From a checkpoint of a small spectrogram enhancement model.
Model: 7.82M parameters, log mel input, arch unet, activation gelu, widths [96, 192, 192].
Training: adamw at rate 0.0023, batches of 48.
Data: trained on tunes sung on syllables by a formant synthesiser, 25.7 epochs.
Rows from block 9 of a small spectrogram enhancement model, named by matrix and row number. Rows with one number belong to one channel. Each number is 128 + 24 x the weight over its row's rms, rounded and kept within 0 to 255. All counts start at 0. Numbers have three digits each.
After each channel's rows are labels from the 100 clips, of 14976, where the channel reaches its highest value: "top examples" is what is common among them; "peak in band" is the frequency band that holds the peak. Only what is clearly more common there than usual is listed. The data: tunes sung on syllables by a formant synthesiser. In brackets: how many of the 100.
# convs0: first 3x3 conv (model.decb.0.1.convs.0.weight, 192x192x3x3, each kernel summed), inputs 0-95
# convs1: second 3x3 conv (model.decb.0.1.convs.1.weight, 192x192x3x3, transposed, each kernel summed), outputs 0-95

convs0.116:110191119121118101119167111121145117143124132104153108119142123093101121135148124118110150098110085147142171053098110123137123083110142118123104098134111129123111140073114172102119110106081118164126143148140158119108094102138100090125139101176122111109100154116137128110112116115132132131
convs1.116:125104136149150123102159128138134123149125156160127153109089114176129140108154112103151178122113117146064099133131094155164130168125158132113159122097120114132146118118135067103151137137144145176137135114096126128120123166088142104115109117095105098107122133117124098118127108155153101115
top examples: vowel: /o/ (55); consonant: none (31); consonant: /l/ (30)
peak in band: 1000 to 2000 Hz (84)

convs0.133:147150130129165140117158115121151089166116132160131144123106124128138143083172148137120106119148110113103138136112137114152158108098153134110118149107111117120116132142144187118140066082167190115176105118083132103121170127158119123116147111119145126102110133083118115123123098108120139144
convs1.133:118125092111104143179137159163119128137142121126130146138136121129132114147112159143081207130119109186148171145131104098101145165115099121133086117113131154134163133139102134174142132113086112152129128117172136152132125122134146152128110129113129126141108138163120119106113104123130135115
top examples: vowel: /i/ (47); consonant: /ʃ/ (35)
peak in band: 500 to 1000 Hz (38)

convs0.179:099128127117086140135150137129131169109127133105188133117153122154066151146085132124181132129098132139134122115133135146095117102128121133127137100143100130110152141130155114107111149137116127118122060128134130160123108185105131138142120167163135143153121127171149164153138131146137099129
convs1.179:125123125106128118116133146186162138136148142142154123122161151141109153108110139118125120104100132112112130170115081107089129125125155086136148115103114096095151152105121161122141144132154161151147136155113129126103121091076152108126114131129140122144159128135114122133136117128143158118
top examples: mains hum (70); deep voice (50)
peak in band: 0 to 250 Hz (99)

convs0.8:110102091109120113145102137118168164134147153140092131137086112126109145136078122088137131124106105120118106142132110151122124123141073126136122084095094114122127096107118123150121131123088123117111150102109077128113132102156165141168091143119162109142113157121126101125118119119110152070
convs1.8:177135174140127134133163167121170139158116124102131210124149136136142147125110123129146132139168121148163138085117126128123128132121132122131174116136098102154093127134115106063106155155174114125099128111122144157114134153136172108105097094144062057092116126145144130148095108139156130089
top examples: consonant: none (36)
peak in band: 250 to 500 Hz (45)

convs0.149:138132024076138127109132124115138118142151117139148112130115140123158133130094119138129100117131130118098068133066061147135092156148091152125122108145121112058147151116177112135087131113134125115125148103136117145109127125099114129144112151130141166117128136140038125139132166163143117103
convs1.149:122093133142127136093153118160087181105165167081104148145116141146153135098103102122120155115109142139106103135094156133138137142121082139120147090109133115103127128119135125127123185148212132163131104166160097127120135130128140180137150163124129121114095133129122165106121124137158121116
top examples: consonant: /ʃ/ (30)
peak in band: 500 to 1000 Hz (40)

convs0.140:132135117133160146125137117126138154165141124144142078119131118133116131132128121102121120129115112134114127097130131134142112122117121129156130124129127119131108126129113120097127114107021019070030140118105151131116098110117142118127121133124120137131136119126125135146134156123147146110
convs1.140:132130133106104098151112084125140131148113103156118138121148105131128111146141171156115096152106107114075129132168113119151112114111096124148129137143223169157193142146142168210151143137148145165135144145176074124155135135141122124130125099125121133120162155144107116117124090128130125099
top examples: muffled (low-pass) (67)
peak in band: 4000 to 8000 Hz (56)

convs0.58:143153171147173135148127127144181080119127180138154105155097171117135114146136160187080159139153142139159143110129145133137167133103141135139131135114120143135155148115154157128121167136123091089136180180131155136134096126132131133125127099131114117088100112136157117106139132136130119130
convs1.58:134099123166116120120119127141170109111130126156128126101160121137114104128152144142126090134120153095117154164116143113153128131133095121114151095119174104119147125120150153126102134131130167139126134160113120094134104117125114133124134156143143169128112128118135129132139086144127090116
top examples: rumble (51)
peak in band: 0 to 250 Hz (97)

convs0.5:118118119118125119129124151149180135140120109141137096138094123185126157152131126125099107123116097135129106113108124122127129157090122108136129117137143138113129123145134115132124136130107126116152228113144094110125197137103151128189151151123165158113133127119128215135156104118120114121
convs1.5:131101120129113125174116136142114144111109123113165121120107084111121110093112131128153120135113111145147131093104194137122107123067150116121137168141099187137144139123144158130134120126106127129130128193120135135108104132116144143126146123099122117162097149131117143139121092133136112112
top examples: rumble (39)
peak in band: 0 to 250 Hz (85)

convs0.6:106114127125114132127148121153158133109103117143128089139080115174090138141127114139103113120102142142127087115120121139114130170121120133108134084144193151120131121146152101141133142137108135122136211114133115116119164127097153142178133176124133186115159124119133214136151109132131078123
convs1.6:139176142148116130109163092148126120146126125129139135154163140148147112140106160145137100122138112114112129143136138142129117162149084152146130124151147138149110131134168146129126149140195133137178143175185180115139155162178157109149146121175163189126182151133107147117100126151150130147
top examples: rumble (38)
peak in band: 0 to 250 Hz (86)

convs0.130:142123136140146119143087151125121149134120060126070112081144133124146141083148124083161137104124141127158138124120133135114136188123157147149129149110107135109171121163198158126125094095141146155147148133136127127075131116157090109065125113131131119129111163118139150060127097095116123173
convs1.130:154147142111122135096131122117128115080151118114137131140156135125116150106129177063127125143157137136147136168140113113107198143099138109125112178131072126120140131123132104072147151141182133139120107166162138156185167138123140134117117112111139120155137116126108118121158119125132103156
top examples: consonant: /t/ (30)
peak in band: 500 to 1000 Hz (32)

convs0.157:124155154114154144118140148133122135125115149127126131134087151115142147147124169096106130127124120133172134154133179137113128116116132138145130149152121139151131185156086124135154166157113088109138116128139150112158126166209146127170136154127136128174114112126149084148166081148114140194
convs1.157:104125092090145115144111135143147106139124122157157117157134114108145104135155107125149143122138105130146124107108115124095150156124134140101140116141117141120135102121141112144132138118124160128133160088099127133170076149111123154127136161157154187125121112121115106166111079146116111027
top examples: consonant: /t/ (38); vowel: /u/ (37); vowel: /o/ (36); consonant: /b/ (30)
peak in band: 500 to 1000 Hz (64)

convs0.111:132171093070116143112113120086097131124101094087137112135131106130123131124154112103092121137111152147154141091099096099156164116126128096118117175105164104093123075109129143129113107118122109094092132083083153081134118126140131130150102134147133129094124070097077132112115138107133123121
convs1.111:143112116189144149128127131134117108132144142113131164135142114152143158119110104114147138103111128108089154122142117145127098162163145145096121138100106106107118136135088110109163097135133135144161099131116149162095128126144120130161118158118155171154126130116118097125100094136119137155
top examples: vowel: /i/ (42)
peak in band: 1000 to 2000 Hz (85)

convs0.7:117167096064150121120138132151186147130116117175110093114159076110142155146146132096128079139124100120097119079088103105084132094092102109129110143163138135097142128133171129108113130153133105116104147123160114105146100113136119153158120136136129131112159127116119137144137119118143114111
convs1.7:151149119147104171140162125129126130150104124126140176156155119137114136119110119085107134110157127112129114092100112124155115134148100140119112073093139109128118076102145126128109147118143123143118164146146165169098118098139115124178157129131110128115118113138123159116074140117095130126
top examples: child-like voice (57); vowel: /i/ (46)
peak in band: 250 to 500 Hz (49); 500 to 1000 Hz (42)

convs0.39:119121137135140105127125146130167107121102133104170127158141100130111129146096122151134134140131135132125110124128125168141122142134135144144136112126134150133144146138123135140144133118190070117126095130071163137133064135125131123130136149106120128140143111159155130124133078146143127110
convs1.39:165125149114138149133113106173075140120065115123128092120106079138100093136105099091149128112148104147126109097139146118139123119085112122099122090136104140123122119141168107147119159082113140123114134107111138099105132114157105120134131120158119115134131105172154097150119139138114113075
top examples: clipping (79)
peak in band: 1000 to 2000 Hz (46)

convs0.124:144124138147148109141098148126122150141120075130065126091145134122152141083151124091163149105130140127161138129118134136112140184119162148151127152111101138115178122165204161133128108100140153156149163139142130135079129119154096111063124113130127114140113171117144147065126098091117128170
convs1.124:129135137096094156137154107115072152138142139109130131157100115114132125150089151156141139139120099152121108074162144128110132153095143078118081099133128136136071121150107202134154104102087117107140130134114145179149100132110104130160138147119121118115123109123148132140112135153151169106
top examples: mains hum (53)
peak in band: 0 to 250 Hz (62)

convs0.181:112116151157104115104152112087170136117074134140099110111083108158102160104104126120130117121118102158122123116165126157126174104132108161110146122151126143132126129136162117126114129116123185156155147096156118204104136090051063141143138104127115134108128109100143182106138087143136118117
convs1.181:133145145163108115093137123123126118115133125128139077142160128125134120125131145128118111108118134125110132153110099134145111098139107133138127155117162116109111144127099112123121144145181112117153090183132162106090120118187134117138107140170170184155148127123128078127120138138142138169
top examples: vowel: /u/ (67)
peak in band: 1000 to 2000 Hz (80)

convs0.59:157136111142121114123103128140124136105135101115142121123118097119113078101115099091097111111131127108150112150136150171115138141128142144111105109126128105122131112126078149121132106118088113101102119143146092153110079140095124122096095148129129104099123086144097106124116117121111162100
convs1.59:089114147111134153167139117179122028151118120178146151166143134153075106142111167145118145119159134135111125127149151129111155121132094132149096157156163143135134161126134107129146132118133141159133162134103121132135138111128126142107124099099124097108116123111158161160106138120137089117
top examples: high voice (53); vowel: /i/ (53); vowel: /e/ (40)
peak in band: 1000 to 2000 Hz (67)

convs0.119:125114096110119097133090154112128141127124138101103144140121143111133143124123112113090133112109099121157101116115120122123096077118092124125130083094075087122115095089110145103103133144102130149139148143157087124119105134150176118126105141122144122123132101151109124128107146112124087130
convs1.119:117118129114120120136076108098115109116130166120087136087088122172124136165140145165063116180162132101117042158124133121123160100098111129145148122146138085123127153152107117125154158126128098107150120168126085111082130109117105083118114117135091095135127135087131132126095092120131117151
top examples: vowel: /o/ (98); low voice (57)
peak in band: 1000 to 2000 Hz (100)

convs0.131:141123135141153110136090148123125148133119057129071110080141131124152140087148126086154142106125140129160136127119134130118140189119159143149131149109104135109172122158196159126125101090144148154149156134138127128072129116155089109062125108130128115129113164115140149060128102093117124172
convs1.131:125139107106130116151162134099130099143150178144142139105091146109116135147149149148131173132143121138130121147129088140118153093134094128125125118148157125127136125102106192148179136121136124129121171149109131134116122139133138141143166158116134133107161151114136128109118152127144090138
top examples: reverberation (96); consonant: none (50); vowel: /o/ (46)
peak in band: 500 to 1000 Hz (54); 1000 to 2000 Hz (45)

convs0.94:109122129138142140149128154093114133125164111136129099123212105122110136124102138123135096116104191139107114112141138152152122120126127152175150148160126103126143133125171122119142135104123117131134141141134121144120010155208106129161135145166185151148110113127132135144132096126144127180
convs1.94:138088108148161122155132148135129163125143102139140139149127089148200133148133140087113149142148111130125110087100130092137137151127125091139106142113120137129089116128125114126149151146125117098146119140125131131188094131081133147132133145133144131166137125129126152145115099158160142128
top examples: reverberation (83); consonant: none (60)
peak in band: 500 to 1000 Hz (77)

convs0.102:125123141145176127123115112109126098138117123157088055132123125136129122113141120117162145135143128159160157116122169126133116141116126149132125144075121132126121120140126115126127152150192104154104107140094135129152051139133137124100145103135113113130136143138137128124128138142147161130
convs1.102:074087124191134132106105121083136101126139108117129107089152137135165122101128138147113100101113131101082150140145150119107117125114152100115133155125141107112117141116151132116144132147129116093180127159136149107107118092113153119105135109133116105132072141126147130129104127130068127124
top examples: clipping (33)
peak in band: 1000 to 2000 Hz (40); 0 to 250 Hz (31)

convs0.103:129120134139174123117117103103130106135111125146086069145131121141127123121135120121154138138143131154155159109122159124141117130113120140132125134063125119123124116140121114124124146156195119156112119144099134119156057132131141133107148121137120119113142147133131135124125131140147165129
convs1.103:153115131105087118125127119127127160128114081106088118093132160105142145101101138129154143127117170108117136153129149124074131214116154123096088117132142147089111123130118088114145128129139123112184120112161151123122120149088139111108115098127132138126093136147116148080146159107074133125
top examples: rumble (44)
peak in band: 0 to 250 Hz (76)

convs0.25:090110118109157127108117095086139094146087090130097140156130092146089146164154157133163128110086137135125072108122106127100069154116131129139133124117119146116076147115094098111104122108121112094166100125121174117138060105101142114081132122101136135095122120093116100123133112127126162120
convs1.25:122162100128129119149108173090123107099135138139113149121152119119137123142121128139118142144146157152060149119131140144115145121154132130125102116119110128127123138149117145155144161150151116139134155149153000142140153115128160092127114115159103101110143143146127098113114129131151129137
top examples: vowel: /o/ (52); consonant: /n/ (42)
peak in band: 500 to 1000 Hz (77)

convs0.70:140060127127123134152130137119125108123126122113101105121132098114075137144122096130129124169128127138142116118135116127109135129132059139089157115117128139140137107126136136131138127111125123123128159109138118174143115128141091126121062108053138136099129134158122148120135135122129141151
convs1.70:153172137136161097114151157135134127159105126163135122123097135107136102077131131120155092111092133101099168141151114145121120148145148141085128131102146130169096156139109155117121080128113117157157133072071116084114097090122119137088118144103117093157124152131134074090128139117142147135
top examples: child-like voice (86); first note: B (28)
peak in band: 500 to 1000 Hz (62)

convs0.150:140145171145108127123142132122117106127093124123100111108087134140123154145111137130133145136143127129154176151131146139138189132144142151120165138129133149110146147131130133147136146148110142150142109125183140209140149131093084124128123074132118100119140138150143131124152100140121083128
convs1.150:109117102140142111114115125107124091116138145140120069141138125137098087128116128105118114131139133085107124112094102133100112098100084124124098114089153156108093143133118103121126147138140140118129086129041120086068109090137130131094123143156142112154123086109124072142131086130102101157
top examples: mains hum (33)
peak in band: 0 to 250 Hz (43)

convs0.47:121119135135136109122122135128147115115109125103178130155143096124118135139099118143133135132125131121124114119125123174142115142146137157140138112122130137130136142131119134128138132124190075118130092127071168133136057128128132126114131154105115129140149114152154117123130089146146128105
convs1.47:136119134134106140103143131207108113104131152124153100098146156136119086116137107149123105088141104146111130123133143116190082119109085106106151126125142127146147152106155129119090154102121139136096134153130122106083120119161106131119142140151137122195122142132124115124143148129124066105
top examples: clipping (77)
peak in band: 1000 to 2000 Hz (54)

convs0.24:125121139133158142139125131129116128126127122118155160166144104090128130131135133106139117131129152071101141116131119158136109170137163142134118118103123140118133138124115143122118138127193079116155095084051156065117135129131130132104130113120116140107139136113152060143131149135129130117
convs1.24:169122127169104151147166134139129119109120107102130111111107136152174113156130134129140151132141126201108124106130180108178131130102147108162114141135131121129150142116129134113144128164083165078118133118106143145108119144109175105122131110112157136153090151139141138117099160083113118119
top examples: clipping (60)
peak in band: 1000 to 2000 Hz (61)

convs0.182:126086118103137099089105131121141122144100158093137141137129109149109101140125113144142102130120135137113104149149121140113101096127083132118124083102123121120140074103116120122112114125102086069098136119086063101136084136119111162154101137055149146134143119112090150123100123150120102072
convs1.182:088122124191129095137137137133117093123159118139077135122140112148105100120086125117092148113124131159147136094116126115122127129124101118127114124128137095138085139130108090089133159128108121121114151133198124119084078116123112092101129095144085093103119119106147154134116115110124126132
top examples: vowel: /e/ (47); vowel: /i/ (39)
peak in band: 1000 to 2000 Hz (95)

convs0.75:082136149129151136118131094087119107128106108127121105167091125171124157129134186143135117124127144110145135100133123115139148113123158135101164121141163151114145129151147127140138125130079128127177134116147131140116197129107147112125125106125112142072138088123129143133168085135121177145
convs1.75:094152148171160100155117118087100124175086129161152141121092130151133130135140084146122096122126091138128113124131138195126152127147121176147168142142135129124124108114117154133125118128149143160142122172127127123098120162141185147173124147122135134107112122105151131159115102114141130097
top examples: vowel: /u/ (38)
peak in band: 1000 to 2000 Hz (59)

convs0.186:121128166158103116112140127120162129113094111141101111106083119170115160090104132121133118125123111145128131136164140179145176123161110186100155127150114151119125130166179119126126137123125177160175145098175121192110125086073078137116139110135125133112123087096150177117137074149136108126
convs1.186:117119131150103113100117107116113111113133123125128060125143116120120113116135130117110120108104121128100148145099099108133122115129100111134127163113157109118111137129097105142132102133143082098130092160128165114084113119168116112150103119149164180147141116139121086141108137133126127156
top examples: vowel: /o/ (44); mains hum (30)
peak in band: 1000 to 2000 Hz (52); 0 to 250 Hz (31)

convs0.85:139108127137115144133123104110119137080126075126124101133187104122113136134127125125124111131140179125107109141127128158135122120165125165153135145144124097126131127134150124124145112134118104109122121137135141159115011118152145120073127154130121137157131119113116110165123097155134229139
convs1.85:062118136124151148137091084083097108124133110134128122139136100113128126116122129135127109127124129127146137084128164108124122184081098087103134154134099146106127136107107126135128141100133070107129106140139128146166115152075130133185128133140147153155096113144143120106125127126121139127
top examples: reverberation (85); consonant: /ʃ/ (52)
peak in band: 2000 to 4000 Hz (58)

convs0.11:108114125119127122130143136146171132132103115143135090140088120179111142158127125143102112125107124141130097116112125123124131154098125114121132099138165151116131124152147109142130141135102135114149229115139100115124185138094151134185139153122152176114144126120133214138153109128127097122
convs1.11:131157140131143109112178091143133124136129095129126108162157095135132129125095125167111103102154104133119139133135144158111136166134071166159132129141138149133118158141143141111132123138194117146158150168162146117097175172139150132150171129148155213106154165128124136112104107146131133141
top examples: rumble (39)
peak in band: 0 to 250 Hz (88)

convs0.123:138126137138156106138078147122128144129113069129075110086133134125149142090147121084155131103122135134154137128122134134116134190115154142149130153112106131111166123159187159118125093085145155150146150136140125122081130119147084098068126110132127107127107166117137159056127092089110118166
convs1.123:111146081149137146172134131157169158138104138149121133135166141140104119149134144125118085140138105093153103145129090146109125133151175140103143056104140081136133127120125122158111092119132160104134088089110121101106117114131109112153093115134167163089169079108130115171124095145159135100
top examples: reverberation (96); consonant: none (49)
peak in band: 500 to 1000 Hz (73)

convs0.45:115121126127133133120150118105118134137114139119121117093162069154136114164134133141175170146130145108048119094130047160142083097116111154136143078115117121123137126137135098118119119114138100122165081099147129175118084169144131110127143118153135121119131165153121159154143126135153086117
convs1.45:127140125152129115080132161127159138113128132126148115192138160124157111131102105103117096145103086116121148132132127106097131110113151076130149132098073122137130115137091111096118177121143121136138119159136106104116117085115120103106109153139125100078136155092141153111138123121136148155
top examples: vowel: /o/ (57)
peak in band: 1000 to 2000 Hz (68); 500 to 1000 Hz (32)

convs0.29:109082173136120117113121088130136156124138136143137169148109160112165143086134139143127083123114126136151111133174143100114126192090155094139157195148098140125086125145128123116136137125095105092141120129166140110124128109121131126085162094086158132095119090096165136118177104141144124171
convs1.29:112137120111127144120110102148115106138110087123137147148138101146122130142160132145128127170135140142084102111120100157114119089139126147126085105148123167143170128130140175164136142142164132147113167135118055149164142148125145137145112104151104085136114131146126128155130097120112113087
top examples: consonant: /ʃ/ (45); vowel: /æ/ (44)
peak in band: 2000 to 4000 Hz (64)

convs0.23:122127135152147109142100133149163116097142119179106101138108124146154139102141121091127171116114084129193158132134174145139131196105137153161123150119106153126135131166130125115152135096164146143101149133124116131124127094137073096100138054150125119125115182114137146055133142092123119157
convs1.23:123115122122091120128086119146097140130123111127128128118112126143079111090117120168169146087085113122133140130134139128051157149085163080118131110126128127126128129129138170152127131116223121133157118137117109145166091158140133122141144142128144125159086118134110133108121157133113112111
top examples: vowel: /u/ (40); vowel: /o/ (36)
peak in band: 500 to 1000 Hz (78)

convs0.20:117123133156135078122086122141150128130127116160110142117088123139150140097153117107148177111120102134187140151143176146117122199131138145158125151134117156133124129192141123128168133110165151145126118134136128129124135077160098075101144078126129117127113165121134158085148108120119130168
convs1.20:100084127126076098135129130120133102118109129129157088130149125139135087120153133121127100132134126096061123129131090094112135079088135106123121164133145173119154123142145117147150187152114109088107130143096125123137126183150107145111142124131142176127116124119146099134121089116113093094
top examples: vowel: /u/ (57)
peak in band: 1000 to 2000 Hz (53); 500 to 1000 Hz (31)

convs0.118:157149123129128156159151144146131144134132114138144097108132133130104141121139162158130132124132129131108151101122123123117108127121119106099126105122071116111102122109111126116109112112093085095121112117111020124124093130149124127127112143125154145128118077126120137129100121099134109149
convs1.118:126121140175161099113128099101096154153127117155111143086105123127097109163142152112138181162121147129138125090137084086123155157115088105144116088103142096159115118120154125123137172153140091147113148123113110145120119125097135126120142144131128122130119137117161133094156082088103124132
top examples: vowel: /o/ (81); child-like voice (67)
peak in band: 500 to 1000 Hz (62)

convs0.95:149106126137120150118121098103122133056120068123128105119159101122111143141132109132111102138137161129103110150124127144135120118160122147141139150131128090120137125145148129125153110141120105111121116143134134167117018109156139120073127146122117117153127134112109104146118091145124227129
convs1.95:088096126101148163117105090137111108148151146160154128134131084123120097138120127086120133136137100136138143072128140149106098132110113145124131161123096134143132143108102136122128103120116072127141118114118121137131135135089119146208118145104133143145120135144127083119114116128133182109
top examples: consonant: none (66)
peak in band: 500 to 1000 Hz (72)

convs0.27:122118140135146160141134127141136129135119138117146167162131114100122138145142130110133100140127135070109134117142121147128125166124164140128120117103119146121122134131110138119117154130190068106145095090064144067137138132120137129120135116117123144095134120115164070152139153132143137120
convs1.27:156144085064114130150152103179117142120086135122097118131071141129125122113112098124111138114121132140144126162103141153125157162148152134152131110128160136129155114134169103136120132094111186151113122137114137128130127121149147140129128102137129085148108120143137101181123131104132132101
top examples: clipping (64)
peak in band: 1000 to 2000 Hz (41)

convs0.169:135134112078111165133145122136163136102096100120126139097141087142085133121097122131166121126108091116101125124106120119150137098145080112120121162126105117110167135138157082136141118146142128137126156143112124125141161128100088119127089094094103088119106071141121076102070110104102109096
convs1.169:124120125136145109108121128106113122120108130096106138146131142085121083106145116125124129112078084147131093099109116155086132090145096135137140139111121146122120125100121079143159129147133099095093140149128154138143131128157112130109129188154151173121113117132104142148111159160150141151
top examples: thin (high-pass) (45); consonant: /d/ (33)
peak in band: 2000 to 4000 Hz (56)

convs0.187:092116142137137102128145120098152096106081125124078102094164096095082132138105124120158154118145115132132143133144157118123137098100135129125134114175122150170127126147120138145142171172069151135114134146132124171143111123078154159152135142112144184114152094119124091092148111143135169128
convs1.187:156145140138128124067109110117164148146110115146165142125152111127128156133104125140126109123107098120126102139114137155129145135127175155151152137106124102122091161102129142130116094119110118076159125141088169112095116103129153124105122135133115064134151137108151099108117152131132123120
top examples: reverberation (89); consonant: none (51)
peak in band: 500 to 1000 Hz (74)

convs0.18:134127118138144133139153135150129174109133109116144145124161117122091122108100124114133140124117162110115119133139115132140097167152123137125128101113129097128128105122115134108123118118149134132145128113086127097120103116146118103113124129124130132135113126137112128143133136129137099108
convs1.18:137115159147136115117142104120109127139116139150144122113106138134119124142140122153125136129111091130152133142153135158111152081148144149122128139162219176168158181171144176171200097118140148144125089165125114120132100128117126136120123107128115098108142105131144062109115117137103131100
top examples: clipping (37)
peak in band: 4000 to 8000 Hz (78)

convs0.9:143114112135119168103131100142150144057078105114134094085119097127141144112143079135144116093121108108114103097146065133136084104142121108129144135107144132099117125164146116112122106116131109132141119131163116126115151113090104114122142120129131135073127167101113163080151108108102101113
convs1.9:139084119144108128133189069148082159139104127150128179189143129121135092109105122117101128119121158130144158115130145115123173141124094109120135105134165168144110135136144115160122110132123085120127119141148157132075139130151124131104117113124130143134139148142145135135116148139146138129
top examples: the note G (60); vowel: /u/ (38); first note: G (29)
peak in band: 1000 to 2000 Hz (95)

convs0.178:123121110103114146116150112129128126108098111136148136135141099103122160143140117101142119148110095109082117148117086132122107130112113148076085119169109142116141136139116096121127154135158088093119122133123123127129078096100032090117073109095101125120138121125112092143109113145146125102
convs1.178:157111120129147098116152151143147139129105144117120119141079148057134095101132108079134108111139092126138151114131145134094151128152132153151140116106110135092115117084098115137141149146115118115149175179144134153140041121109167119072131177121097059105131137141130138125086164140149134097
top examples: thin (high-pass) (30)
peak in band: 500 to 1000 Hz (48)

convs0.65:108137173133121131124123134133144134083129117108122138133055147129131119104152132104149160134131096121209139133152139118129130123095139118123138104080076128138137133121141119144122153129131142112141120149135125110133121120088130134125142137151146125105118204134171154058146158111107113126
convs1.65:127128139128089130065084117121130147126117082113100119107133108127167160088142156154129103097101152137106129144098145099130096156121139109141118154118109139108126131128155113104080131126129158124136087148161126123125138141104123105087113118125134131140116159134112141128147125140120142138
top examples: vowel: /i/ (37); mains hum (33)
peak in band: 1000 to 2000 Hz (50); 0 to 250 Hz (33)

convs0.166:099150145112130156120136138159107134089107133112127126143104158127147156168125156122097114147127117137167126095139170149115120101119125163130132133142104136143119166126088126120113143155112087108155108118130145124143122159193167128140125132130135138151131095128129091146148071156129180175
convs1.166:117123103118162139119074118129140114142137127149143126141129110122137122115179128140167163115134121128170152106129153120110135147120101135116192092132125112137129128123126110125138114102132143131115168084105107126142109153087122169141159137169156195125103103138123120152123097141123125046
top examples: reverberation (91); consonant: none (50); vowel: /o/ (38)
peak in band: 500 to 1000 Hz (70)

convs0.167:124135090119140100130092141113142158093106113128150102113121123146103108121116128130126145137119111126165142092121121091144055120111110112132145098127089110121101098138079134112102123161150113150118151152101155112158098107157088120154127098134117092135127158151114147114123154152145111169
convs1.167:061099140089147115152133136109141083105107125147132148149072105120129130142137117123127143129126120138098088112118131118136165131103159139162131147160118162097144135153098144141150173112145134131086106109168099103133117121167101148137123151131155168110163115106137123135132094129148082083
top examples: vowel: /i/ (82)
peak in band: 2000 to 4000 Hz (78)

convs0.26:114123112113139153127134116135088142101105107115125132121107167105097134108120136128111072124111147106086115120109119124143117168124137121138108106125141138133120120131100146138131135126159118147091115143064125077128080107149113127126126127106120133116127118122138122121110129118129123119
convs1.26:111100147126152124146132156125152117157139129150116131126123126151131125110102126117160116111132137131100128102151149116156107062119107118168115110127162136188138186140130148132174120127135090147157118148166044092106102126120148112111136114134122115146101135118151154126119116106116132118
top examples: vowel: /i/ (62)
peak in band: 4000 to 8000 Hz (100)